config.toml
model = "image captioner"
dataset = "made-up waving flags"
encoder_head_dim = 48
encoder_qk_norm = false
encoder_conv_stem = false
decoder_qk_norm = false
decoder_cross_attention_every = 2
beta2 = 0.99
precondition_frequency = 25
max_precond_dim = 1536
batch_size = 128
warmup_steps = 410
Rows from block 3 of the image encoder of a small image captioner, named by matrix and row number. Rows with one number belong to one neuron. Each number is 128 + 24 x the weight over its row's rms, rounded and kept within 0 to 255. All counts start at 0. Numbers have three digits each.
After each neuron's rows are labels from the 100 images, of 14976, where the neuron reaches its highest value: "top examples" is what is common among them; "patch colour" is the nearest of a few named colours to the mean colour under the peak. Only what is clearly more common there than usual is listed. The data: made-up waving flags. In brackets: how many of the 100.
# fc1: MLP up (encoder.blocks.3.mlp.fc1.weight, 768x128), inputs 64-127
# fc2: MLP down (encoder.blocks.3.mlp.fc2.weight, 128x768, transposed), outputs 64-127

fc1.331:105156127175123077130103095130175142118164163095078117115184169135149118088121152147158108133141123136128150108130132130147121130116127140145159091130106143112089136147123130128119115070112128
fc2.331:109151133092143147081114145122115096119108133132132140088112146136150128164119105155117127164135113105162097162122146124065140127084107135115111114109113103154097120094092124125112115172147108
top examples: white (83)
patch colour: pink (59)

fc1.765:132142127137206136138122171133170148131137139093093116121142129140119100136146089158133153196166111113104118144144148115130133110157090096126108131128138156127123160137126115154101106096101124
fc2.765:151110084169093117126124091132096137169136117168149076130138103143097135105122168136105152132145143163130140138173121103153098170138099147157140117122136139154100119109149140108110132103113156
top examples: white (56); black (56)
patch colour: pink (38)

fc1.415:169118132168128099157129119113111133129089140112164179146135129098117100101143118161111108114121087140158138113140147121137096123148092168100125174117122131103127139081083142122177155111116140
fc2.415:131112128134074121139105180125168163131137137100149147154157129094151094095092174144180136094093142130109110139081096119139074115099120138110153102104130164096118107103113150146092145125154119
top examples: purple (70)
patch colour: blue (33)

fc1.291:170126128094102130145153144115078124105148180160131130121096147120097141127099154161110123146082139151142083102128125141107141117150098120106109097128111095092141158134140105122108092121107138
fc2.291:137115158127163154124122107128126107100109120153107153156123123111139105118157112139153148088130142107112184115098113093115140130099128074155106094135128076113096117108128119144108140111169113
top examples: orange (59)
patch colour: brown (61)

fc1.759:153086109138102135144102157156153126110120118141172103103163090136115124174138129140123119082102167167114121140137088125109132115158114139113123128136147164114106122116113120128126141152118143
fc2.759:095136126123113142100121088106117111111176168105113111158160125126101117101126116109103139107092110115149164117143112091085123128142120143145084139141094096106164102183123128108158133117124142
top examples: brown (62); black (52); many stripes (36)
patch colour: brown (63)

fc1.269:132158131144124112139099168170115101143120177128150154128160090172080141102113150116123109132158132135117146147120111065099161149099121178150129143188148165124151137124127145151131147114117155
fc2.269:099169127123161170104065116114139129135135088133115131117158172103142113130126137170150114141111125128153136132134140093114119166151097122160140129091126175150141168120110146145163115141140113
top examples: black (95)
patch colour: black (87)

fc1.737:171103141116155159136144138140136124168130136141145141102136137124093147122075143080127169096072141138139087151094098172079138165112108103158109124128116177150162137136116139145163140155140128
fc2.737:124154140117128148100095137182158119143108094139104114095130128134145118137103091095142107122173147110119110145087147152100208100131112116110128133155142125085134118138110104112123148097141136
top examples: green (82)
patch colour: grey (65)

fc1.160:112073172148112147167108137171177128139131158130084131151123110127151113141092180096105130163112143126147165143112158143141150143106103116139166143133164134128104102162105161119153116093130113
fc2.160:115163138134163133154135110104114141120115103114157097135151156166151114141137100154139136147126120150121098151100109136103150120111122146088082117130124114131119109100129112156151139068132134
top examples: grey (80); many stripes (44)
patch colour: grey (67); green (29)

fc1.92:117166141119145099106113139156115099118160130074157115074105118082102136187078113106148080111122078092145109152159133115124139156113147151109141169101123169120102163119126120119120098150146133
fc2.92:116140161111132144130141142119059177084092133150168113152150139154092131128148165155140113129148127104107156110132094132113113156105154085121104139094148139115162092088111127131109092102137093
top examples: pink (99)
patch colour: grey (77)

fc1.190:136126100106110142162135165089124141119091096134102133100132150135092063119122110166154109179121149167147112153137106115070127086122127103159119136094125093123097144126148176115155133112113156
fc2.190:160129108162097122108093106145148101144116153144113106131143143108102153142145152124146145124121130109109122165083162090141076133131142151132136077107111136162121079121172108160138137128173118
top examples: grey (56)
patch colour: grey (61)

fc1.105:135130152098120109121152125144138130096157154106175139107102123153098099073122115138124106092083157103128149146120102113124132140144116094118200145118147181099143134139090144162109073091111112
fc2.105:113163135151126167192180136153140128159127148166134196119148146111081154165087161127127178127111098119148149116109141114100160168104131126119111154139124108102124135124088096123069142127102125
top examples: pink (97)
patch colour: grey (79)

fc1.561:103111070086086145120093138149163130121185109169102114142111110152138159136146112143112164135099114162146157144139147123119147116123076144129140112160147138148106137145135136136150163139137100
fc2.561:158124157132112148159108183117157108162111153102114157168130132119152110159105175164137152079074105135112129070093098102118140125123142146159123144116087140125092127100106107132100149146089128
top examples: brown (61)
patch colour: grey (61)

fc1.724:138092106159101145139118148100098162140128095155155100104110119104107114151106140093117133139124138127147151145153130134141116140124102128133152139095118114164150080119134120176129104159113097
fc2.724:087156135079121092104126128153102105115105168136107129144138121110142124145165139176131101128149123149119115090158137147115142122109142119084130100115123105119125163103123123100107122085141163
top examples: orange (72)
patch colour: brown (72)

fc1.5:149159144140130149101064134127100120128145067139113111157082161131146144153142144143117130136082163124087136152191155131119140153128141102122109117139114195130152152124142131145133124158134094
fc2.5:126123061109120084144134122150089131131156124146123109120135083096087127109152138101174120107146137150113106078123147115122099093103150124111137106090152095095125134109138100124137168114144152
top examples: brown (86); black (56)
patch colour: brown (79)

fc1.612:148141126128151142114177161127119095096111105118118084145122159143120124109089078115079098131140145124123114158140163132135124129142087159153123115092136103143125128118123185139153135128128153
fc2.612:090170099123091120153143109169135108136133115108081159133138116161113135092158120118150133158161169121147128207170136125122123134159159135152120131156111135068095145135097125134142170129132135
top examples: grey (53)
patch colour: grey (62)

fc1.657:157152083136132127161114131122121131167107098129127071127136094096112176121155151152118153132106101115123129155136144117136132176125099123165146132150117168153091133125129081102103144110113110
fc2.657:086110159106124127128149157122169125114166107104103176121109092148167099131099145129118107167138113109108131138156122108169075106118125146113120119108174113089162098110124148183136121170114117
top examples: brown (59)
patch colour: brown (57)

fc1.289:125065153141145126084143116096162137124130140127108164141092122120142157104147171150107122119186090123150104150138143143166107073144090108127126104120127143104090150132112117151099139120131104
fc2.289:144155139162099089168098116071149090135156158130122146127129133160112080107174106144135122105121135160102103079108121115138112101133124129108124105137136148126148089100099108116138129118108157
top examples: teal (98)
patch colour: grey (77)

fc1.115:137161128113159142156148118170130085104169115122113124155134106131083122113124157135104097182127161169104119158119127153183125100090093145146097130138127133101110146114141095106136143096132123
fc2.115:103113139163109153125160139132160151107127112153083131114127116142112146105124134143155102143108116124172167108122109143082100120165142079139174172097099101146121098135170167135105117110167104
top examples: green (60)
patch colour: green (27)

fc1.613:126162098148124164135145142145157106181143106151104118133130185105143146112148124103144094094101121121126095081130093119169077163157123120139121126107146131157112136113122168117117094140116103
fc2.613:109067160150119108112146102101167114134121110147129097134111070118120114100111148101093137095161088119142101146156163125119164069113122115146120139129142158132126172171141163132123114085127134
top examples: teal (58); green (46)
patch colour: black (28)

fc1.127:139108066126139132149127120143135122079124127143132160149107150124115124117106114096082138085113146117139167125143081134132143101153143124162124115110107111119104193134158138136139173076095128
fc2.127:112108139150109126079148170156139125168159145099148114129128151137105137111164128122123150107166078129147107112119183102091133151118109181101167115123174116100119099084115101139118131091127135
top examples: yellow (51)
patch colour: grey (77)

fc1.578:146099112187123126152124128113147140116116152101128175107168130126113148079134148064127121149166113149130096099135104105153118137147138140128096129133127144167142176139100108108131140120145123
fc2.578:118162132160157136141100193095152110156119105109139163189126166138124142147099163144175093092169114106092124150134131091129141111122150115109103089107155105158152160128151155097137133130124114
top examples: blue (95); circle (26)
patch colour: blue (72)

fc1.377:127149130111142140135124100164128131134134129137131132134144127097126090113133126163097137138137091090123107112146117132089127148144126121151130138151091086110124140186097059136113167128134115
fc2.377:149159145108137121181156122097141162119065127139134090103090078175117132125134144121138072137141128108164154125135093116176097110115130129097135125121132129129127159126163137115144083104124094
top examples: orange (56); red (50)
patch colour: orange (25)

fc1.424:109133115142163130137111139139130110069126132136107118114126119137124152132114111062121095122104126093149114161119157128110134168153104091117137132140127114107101136139171136142102103102125092
fc2.424:125144162092107105146085132127128131147137163130123144148143174088139103116140109147148153136119140122118154158153153112068119094161107147116133133137100142144112151092117098111115150095101149
top examples: yellow (56); green (48)
patch colour: green (37); yellow (27)

fc1.154:128143128112110157132117151119125107096121115114129147096136088138081133151132154104126104111140156126129146174117108109113118188110140118141125129171162103193135117080114143127135113156120121
fc2.154:132153098130156111109114131139094141153083127129161121090141166109081118088138083123137087138105138141140142078090133110119138130099122148121110104159093107157114134159126141107131088122131129
top examples: pink (50); orange (48)
patch colour: brown (60)

fc1.411:116176140093117138128098116098116149198145129132105133126122098123190147143153146163115170144123163151128168129136160117118149146152119111140175134162109088118149139117137133132127141076156098
fc2.411:127130160150134114165131152106136107137150118114135137128080127118139147129104134104121080112130147137166142165105146139123110124120094111081122165119105138140119143089160113127147107156164170
top examples: blue (59); teal (58)
patch colour: pink (34)

fc1.258:130123111108136152133150135136101139169160131124139148124170105129150147154143125135122161178129125096111181136138135146139110145115081120137102146137129112078108105100159148120154139075131171
fc2.258:123136079099152116138080165146127133102138117131087121127143156076083135149128138155164146103163123136120149148096107118140097114154164115128138107115124117102153112125141138115125119144199136
top examples: white (64); black (56)
patch colour: pink (26)

fc1.305:126135178135121146103120106139137143124154116153116155176073074141151102091156115123168074134137119149133132103128152131099077112090161170172156153099120101137151155103137144100138114104089072
fc2.305:162176133103126166168108108161148135143111143082129097132119135117109182109154117107145068172074166141110121146135134100098104115107166135101130112142138153165088152145117128096110136172135142
top examples: ring (62); crescent (27)
patch colour: brown (53)

fc1.617:145130100171115148130169083137112111128115119131144128111171111149164163114121103102140116087137147126101142121155130078133155165117133109148114076147068131137142120162118145111151121147158157
fc2.617:171112138129158134073121155146152151097109144116129129165141150127144128123086182135133141149121142090133143165125081097152098108096085105093099113119143100102107121156083134164157115133095101
top examples: white (72)
patch colour: brown (57)

fc1.19:162112089141106117133135131143106129091152153104090121140109115121093142158126166121075173118154121092153171133120159115124065153168078167106108143156122142164123127118143107159105127166128157
fc2.19:131144148145138122126100097100188109101140144137119142104155096143131107152171111151131162141184097134168103109110115141180174105136154100116135119140152098125143126156137101106121130105102135
top examples: purple (73); white (50)
patch colour: purple (52)

fc1.80:117093094161123123196120122152124150122132128154127149128120111125089140081208154133149110156132119125109146117138141107080107100120107125119117090147127112101119143127115119148161124103154147
fc2.80:141145158128100095137141202125096135139130150162125149103121125105123114115162091137132129123137170135157128104105136118115120140163144147133151169118117141099137107130114113127128116142160124
top examples: black (65); blue (63)
patch colour: blue (42)

fc1.356:119117115150110153109070114146131138140146109152119111099092113108161148093090094098142111108120120157110113129122074142101118146160127141110093112117137120144128107133132131169141091089125103
fc2.356:151115144141124112101142128132145122107119118129120140133146169080155093120136166123096132163101129167157146151131160137101094099152122109101128133137151120108126174180121098121123120140091121
top examples: many stripes (58); yellow (50)
patch colour: green (29)

fc1.371:122129131179120142127138134148141155149133150144114122101128150143107102108090108131114115140168167164144110118139162145135120118121131139134106173167147157112117140097115130171167148091139121
fc2.371:126133162112102129090171096124098137152119097141086125150119108155114115120089119093124123125071078130096133114163117109118151131126111116153159133126145121070075126136134131110112112109097103
top examples: grey (99)
patch colour: grey (62)

fc1.598:144093089115113142147166181149100128173125128119130171096120155145072138132136130132158129127150117134147072144128130149125134139134115118083104090079149112097075152141110142145125122160135109
fc2.598:160142162131122132148094110134177123093119105113086130123116126142108136145121117093111122106118132146077155178122138111131162082134132135158132108216123085148132107144089136111130131149124151
top examples: red (92)
patch colour: brown (61); red (32)

fc1.61:128145108130137105130138125135136148126101097151103104158115121134102087143091116128133177151128124124118132145111127128088067124093138159151133109162125109133138091099093069149104133161114157
fc2.61:134134144130161110099135166139152110142125104109152137139133081141161128132180143155116085055137150129095102165165149135160163120097100112131110116139114099153120155142172158077154172117144123
top examples: orange (80); red (71)
patch colour: red (45); orange (29)

fc1.497:137096130147134136120166155149151122121111111152108154143091085188136116127113098115138136130109123133158121149129181147105149124096104111109109125135142106104153166142156133155140155139117152
fc2.497:116125145104129083171123155166090183095124180142143161114137157118133101127117111106134149134112095133130159157114099150134153119126123148073134096130096106123139087111119114092131105138149122
top examples: green (94)
patch colour: green (76)

fc1.469:107197128074130149142148111121128157131113120153143155125104146181128135143128137171104102140111134111134147144129132142158108108100142088149137140118120154126167113145193125066108144075135132
fc2.469:110125139148147152136148142101137148110152149123117147111131087109133126092089133121081136129117152115131165126125155124130101137130194134103141130176097124086132129123132108135145151162114132
top examples: flower (58); star (26)
patch colour: brown (53)

fc1.722:155099121118157166132149102119106098144102125133104121115146132119150103063112133137103136171096133134143156185128089144087125113148152136111102142126153125122119136125151160086132119068145132
fc2.722:128111144124114130165172155158152124093128146132093090183158128129126126161146185111143098150117142133104106144111100139133130079152131119130130118102125148126117115135173096158113152102136126
top examples: red (54); blue (52); saltire (36); diagonal band (30)
patch colour: purple (38)

fc1.172:116137142131156133110191099146124112144146091134115090124124106095136110146129128106140099155103137170124172120131145101160180140120142098156105091144130110115103102119102147144126113113149144
fc2.172:123116100156114127124094138130161140132188149107158124175134141113113167133130160145159170131119114153135116132157129123139107150077127152118146154159116138142138140097124133140111146090132085
top examples: brown (56)
patch colour: grey (63)

fc1.406:135160098112164123157105127102105133158129152121133107125132114116155172138128094147138128082127177094137145136181156149102124102131124164154139118107109146122120180121103128139163151125169183
fc2.406:137173106122120103131081149148141155111130125130108145122125141169116091107165135141135090133108163171137123132120136104073121115124140132083111116137095153133097122151101098160118137132113097
top examples: purple (61); blue (45)
patch colour: pink (26)

fc1.292:094103130161113144140159152141145120128126157111131144157154134165195137125168159141108122182097118115143151128103104093105090140096123160134124113130161145110090121102136136155139090119125066
fc2.292:106143155128185153102107123122139143115137129148107092065128088136140135135116127130141152078140167161094117144146124139155150113107149121132106132153126111114144123165137116148156144127151118
top examples: teal (75); grey (49); many stripes (34)
patch colour: grey (87)

fc1.109:109095095100117130097106153150136094109134149110137137138149116103105169111138132128073150147118131136140104152115115158130115150129126123114165136129173158120140092122110095137146071144101144
fc2.109:149150181122104149105124126123115138127123104163135103120116162157123103125118125147175120122111121106108113136145144164126133154100085103130114136107119126142111132163088175137084119134138133
top examples: pink (85)
patch colour: pink (27)

fc1.583:153084117131126118110120096123125154126120095154104139122155074124124141113137101087089115123125114095098102117145099128147097190089126113137125150120160103152127129164139106144142137118181116
fc2.583:082171101098094107123108095158129128089130162115110122166097145132159139175123148097161128142116142108158121105122162107145169114158132122109126130165092136111120136087127169182100086111122143
top examples: orange (64)
patch colour: brown (71)

fc1.13:142150163136132162107107100116161102133130158134176121099169160147140119135107136094158132147141130167154162166065117122100120116112118140131127129081122112139133136140116103146162097142135199
fc2.13:090137057146133099168135138172130151101135110124128131130082134134146100128113100130116136101142114140135098141134105106126148137128093148117149099149104147146156120110149135158137153085132084
top examples: white (86); teal (60)
patch colour: pink (26)

fc1.754:189121133127126142145145131114103117135122112191078142122164124136118118070136152108098155108156167152157110145158118110122123118113098134121147141092118097117120119155065098118136158117151154
fc2.754:148128091110153134143130116165138095104133153133146160170132151115080145157130103127153121121111122125097151134106113137166130128081149126188078124126167158110093151130165131136135118139185156
top examples: diagonal band (35)
patch colour: blue (29)

fc1.498:159101150165105117154113107125168142165140095107102111098136127135133121140146087157163143147103127111140073105122115105114163120117122152128096082094152115086101076138079133133128123089148135
fc2.498:128165137118161154146090156132105115064166103119141154166160151123100122138128115117136136146160136173087109161114139125110131130158118142102146140143100154133152145085127109101125165180113074
top examples: white (70); green (52)
patch colour: green (29); pink (28)

fc1.296:126121097171159108080151115113111114088098097145112079163180115175129131149122132112138124161119101144139083158113136155126122150142119162123124129096151121134094163107127105069107132100110146
fc2.296:150150133099165134128081148099157107133170155109218127085145149152131125121160106093157153113159148116153146135105142099157128126114141123102118154112164128124130064124153150157126093141102142
top examples: yellow (60); orange (53)
patch colour: orange (44)

fc1.748:103148091126104108095110165126159127146132083132130136126090106141137082129136121123121173148131117140095158159181135119130124098114144159170147092139141101099090102155099154156154120128117111
fc2.748:121143122133152137104144131121107138148106152171104129151102126091103127110130139117145127113139100114112097138121119100145135161137155105144120156138157153143112146167117151107058148164106078
top examples: brown (66); yellow (58)
patch colour: grey (63)

fc1.575:117122131157088115141139144181094147114170127121135117126184131160139084076128168122107115139125128140098121150130143162113197170140135145107123143134121123127111102147152142150120106125179141
fc2.575:130113092162147141117135095077130066122159149159128136090157129133123139170134058115121120157123140072103142090166131108150151140127118143115106110155094121128134129139069131118125170138129157
top examples: yellow (61); diagonal band (40)
patch colour: yellow (49)

fc1.639:161146147148079091122093153144132170101132111139104085107106122125135100141124093170149091173129135155103139107153112155091114124086133089112081123110128149123148102159110155122108140107147131
fc2.639:109122120117108155145123167099134157109124140105161150177127162170108167145128101108126095138139092110078091138132161140106123134109098144105140115096165102130097112126092146131141170122125133
top examples: black (60); saltire (33)
patch colour: green (31); blue (30)

fc1.9:136084132112105135127142133107110140136096121141096154097151105154084161119134102178137090146129138108117110114101138130095116149124117064130094130159119113143101116151101125107112133127132134
fc2.9:154132116151144136137147132110142091165111139109137144122140115097114154131091116120143161159087145107108140144153106137142117122114143119111168119094116107121115201075122101096149141121141134
top examples: white (52)
patch colour: grey (78)

fc1.439:096161143074102136146109106111108149155122173129118134149168172160159085134123114132148092140143120120126122151132117142138108129137098101140120135104129095174134113161064114168135170163146120
fc2.439:162116121127118118105110172105131133128116109102089151126102070117084139087120113179143133127162148091148102162106128142108124127110112148123170125137142133124131128076102132079149143125119136
top examples: black (48)
patch colour: black (26)

fc1.102:128153133139127146164136108118108101150129137141089126186085076130101135160134122145080080109106103170114125167156095140084131121129113104129174122113135168131110128178164102119143115148145116
fc2.102:120099099122126103145137127130147182116148072131114151111142172123117106113113104141096121119138099103122145108153116118160119129142129128135108143110162142170152109154153154164097133097107133
top examples: many stripes (43)
patch colour: green (49)

fc1.246:123114127108184121178105088124072115144126143107111114128139169204152130144117133124102113119074116121064103141114132122114116150082130144135122163122075153130100148156142156146102142147135145
fc2.246:118133073121080152118113117167203151085137141146164119114152135099159115152119120108132130097148132164178123090123135152120087124158125128133122121131138111105133112085142100100134125082108111
top examples: red (54); blue (46); many stripes (40)
patch colour: brown (51)

fc1.43:111128128117144144132135134192154135155129110113113128140081128123155159074138161136135141107124138159149149137109155115141115077126144119117152169098156112102187151140121123113084134120151093
fc2.43:131105130135139120135139166132160129153155128109127159153124093114116116114126127131156097140128133142132170175156149139102106149130118114148108157088125131148126076146154120089152152120124141
top examples: blue (46)
patch colour: pink (50)

fc1.81:115093135096148084068084135067126158129121112079104144090130111145140137092155119121126126145108179139124133115158125146129123151123097152131126160144120112107138083127127127134117133128133150
fc2.81:128145102117114126100120120108122083166149109147158173139119132112150161113085156141147138151106138092114143120139138092167126116095106092101135116116151113161111135152111156140150125122145148
top examples: grey (47)
patch colour: pink (48)

fc1.339:171081119156106091104115181120159108145099136054154109146117141136084119146158146085132111142185153125124128158132119127176095124139169133144102108153186113120141135120119160130166111145137090
fc2.339:098135184114148103128172135158126112163128092133124108134141114141181090094134150130124138090149159111124120098144125141150131154139117156145107140089104093139105075132128119098151140141164165
top examples: blue (74); circle (30)
patch colour: blue (25)

fc1.224:175116140142106150149128121168118123125136084162141135152090091156114142158140074156176100130126125123102114102156151103123143132120165117120132143129160145119100130134112108137109124102152144
fc2.224:106156136115123156132095139152085089176126121146139108112170112129154160131082172149072110066098103111151176134105149098137131096138170124119142126139141126145122152117121163144114120126096109
top examples: many stripes (76); blue (60)
patch colour: blue (26)

fc1.508:153142168144135121099161165135128139107069148119104115138121153117152119086126101127083148155091103132129131133147140085121117101133122112136135098168151127146194128138129118114145148156121132
fc2.508:137102147116099104127122137116155113138172114073132089121108106100145073121089102151145150141146112142111102160102117102129128142133176138122097153126072162121110166129126119150108172144168145
top examples: crescent (34); ring (31)
patch colour: grey (64)

fc1.506:134127095150158125130075070099157147106129124189123134088143118119129125157148119104097134142108117124121140131173123130122122144120141103147124128145129102092070135124155127113112139112112125
fc2.506:112100134088143113090142123106140121099116131128134109111129163123112113142134088150146145152157137155171101104115129093112092129082144161111160155079150167088126103138130155122117170133180073
top examples: yellow (48)
patch colour: pink (28)

fc1.589:120146129074113125127141154149133136133155125111148158140132167175115115093125130161132122153142120105109085159114097095173104129117109124168124153144113110099110098106121133164162159117140079
fc2.589:163133109125172148133097130100100114117124130141165121114107149110164116126130128120100148151073160109172125105103143131110138144118108107169123105122152143108107127111141098098129160153114149
top examples: purple (53)
patch colour: purple (33)

fc1.732:119153118175151087130151143164118166113146132139109134141177137093127104125086140096091050131140160132110103142139115150111127116118101104174102099124138129116111114172142120125104111175155107
fc2.732:127175103124118108139122152135089155130127122122103145087171116169125142159161080147140124112134135125120110097154135119128127137160131124124139129095111158137142064156107144128105159171141086
top examples: blue (94); three vertical bands (34)
patch colour: blue (94)

fc1.441:133166154142142137126152150125120151159182130125131132136124107116108181109137126110128150111159125103093133156137163050103117109137135141129103140168146133152094189150146150144175123111088051
fc2.441:094106133119105161141116117145135146137120190157146134132083104153116147124164114111132130139077135127137173107121110105128174127085140157109140197131137153133153086124087091129119096135143146
top examples: ring (25)
patch colour: green (25)

fc1.317:121159120117149124117152121122130103153124144153122119125109124104096143062140109131149113096100124143145131173068100123141145171117108176126135108139098148168155132112111139164132128129162140
fc2.317:153162126099170127115115122147141169117145115140175162078186169097150128160117142143133163160130165130124132137128154134135144118099151095098136157155154139120147125167111130122150122071138095
top examples: orange (69)
patch colour: brown (52)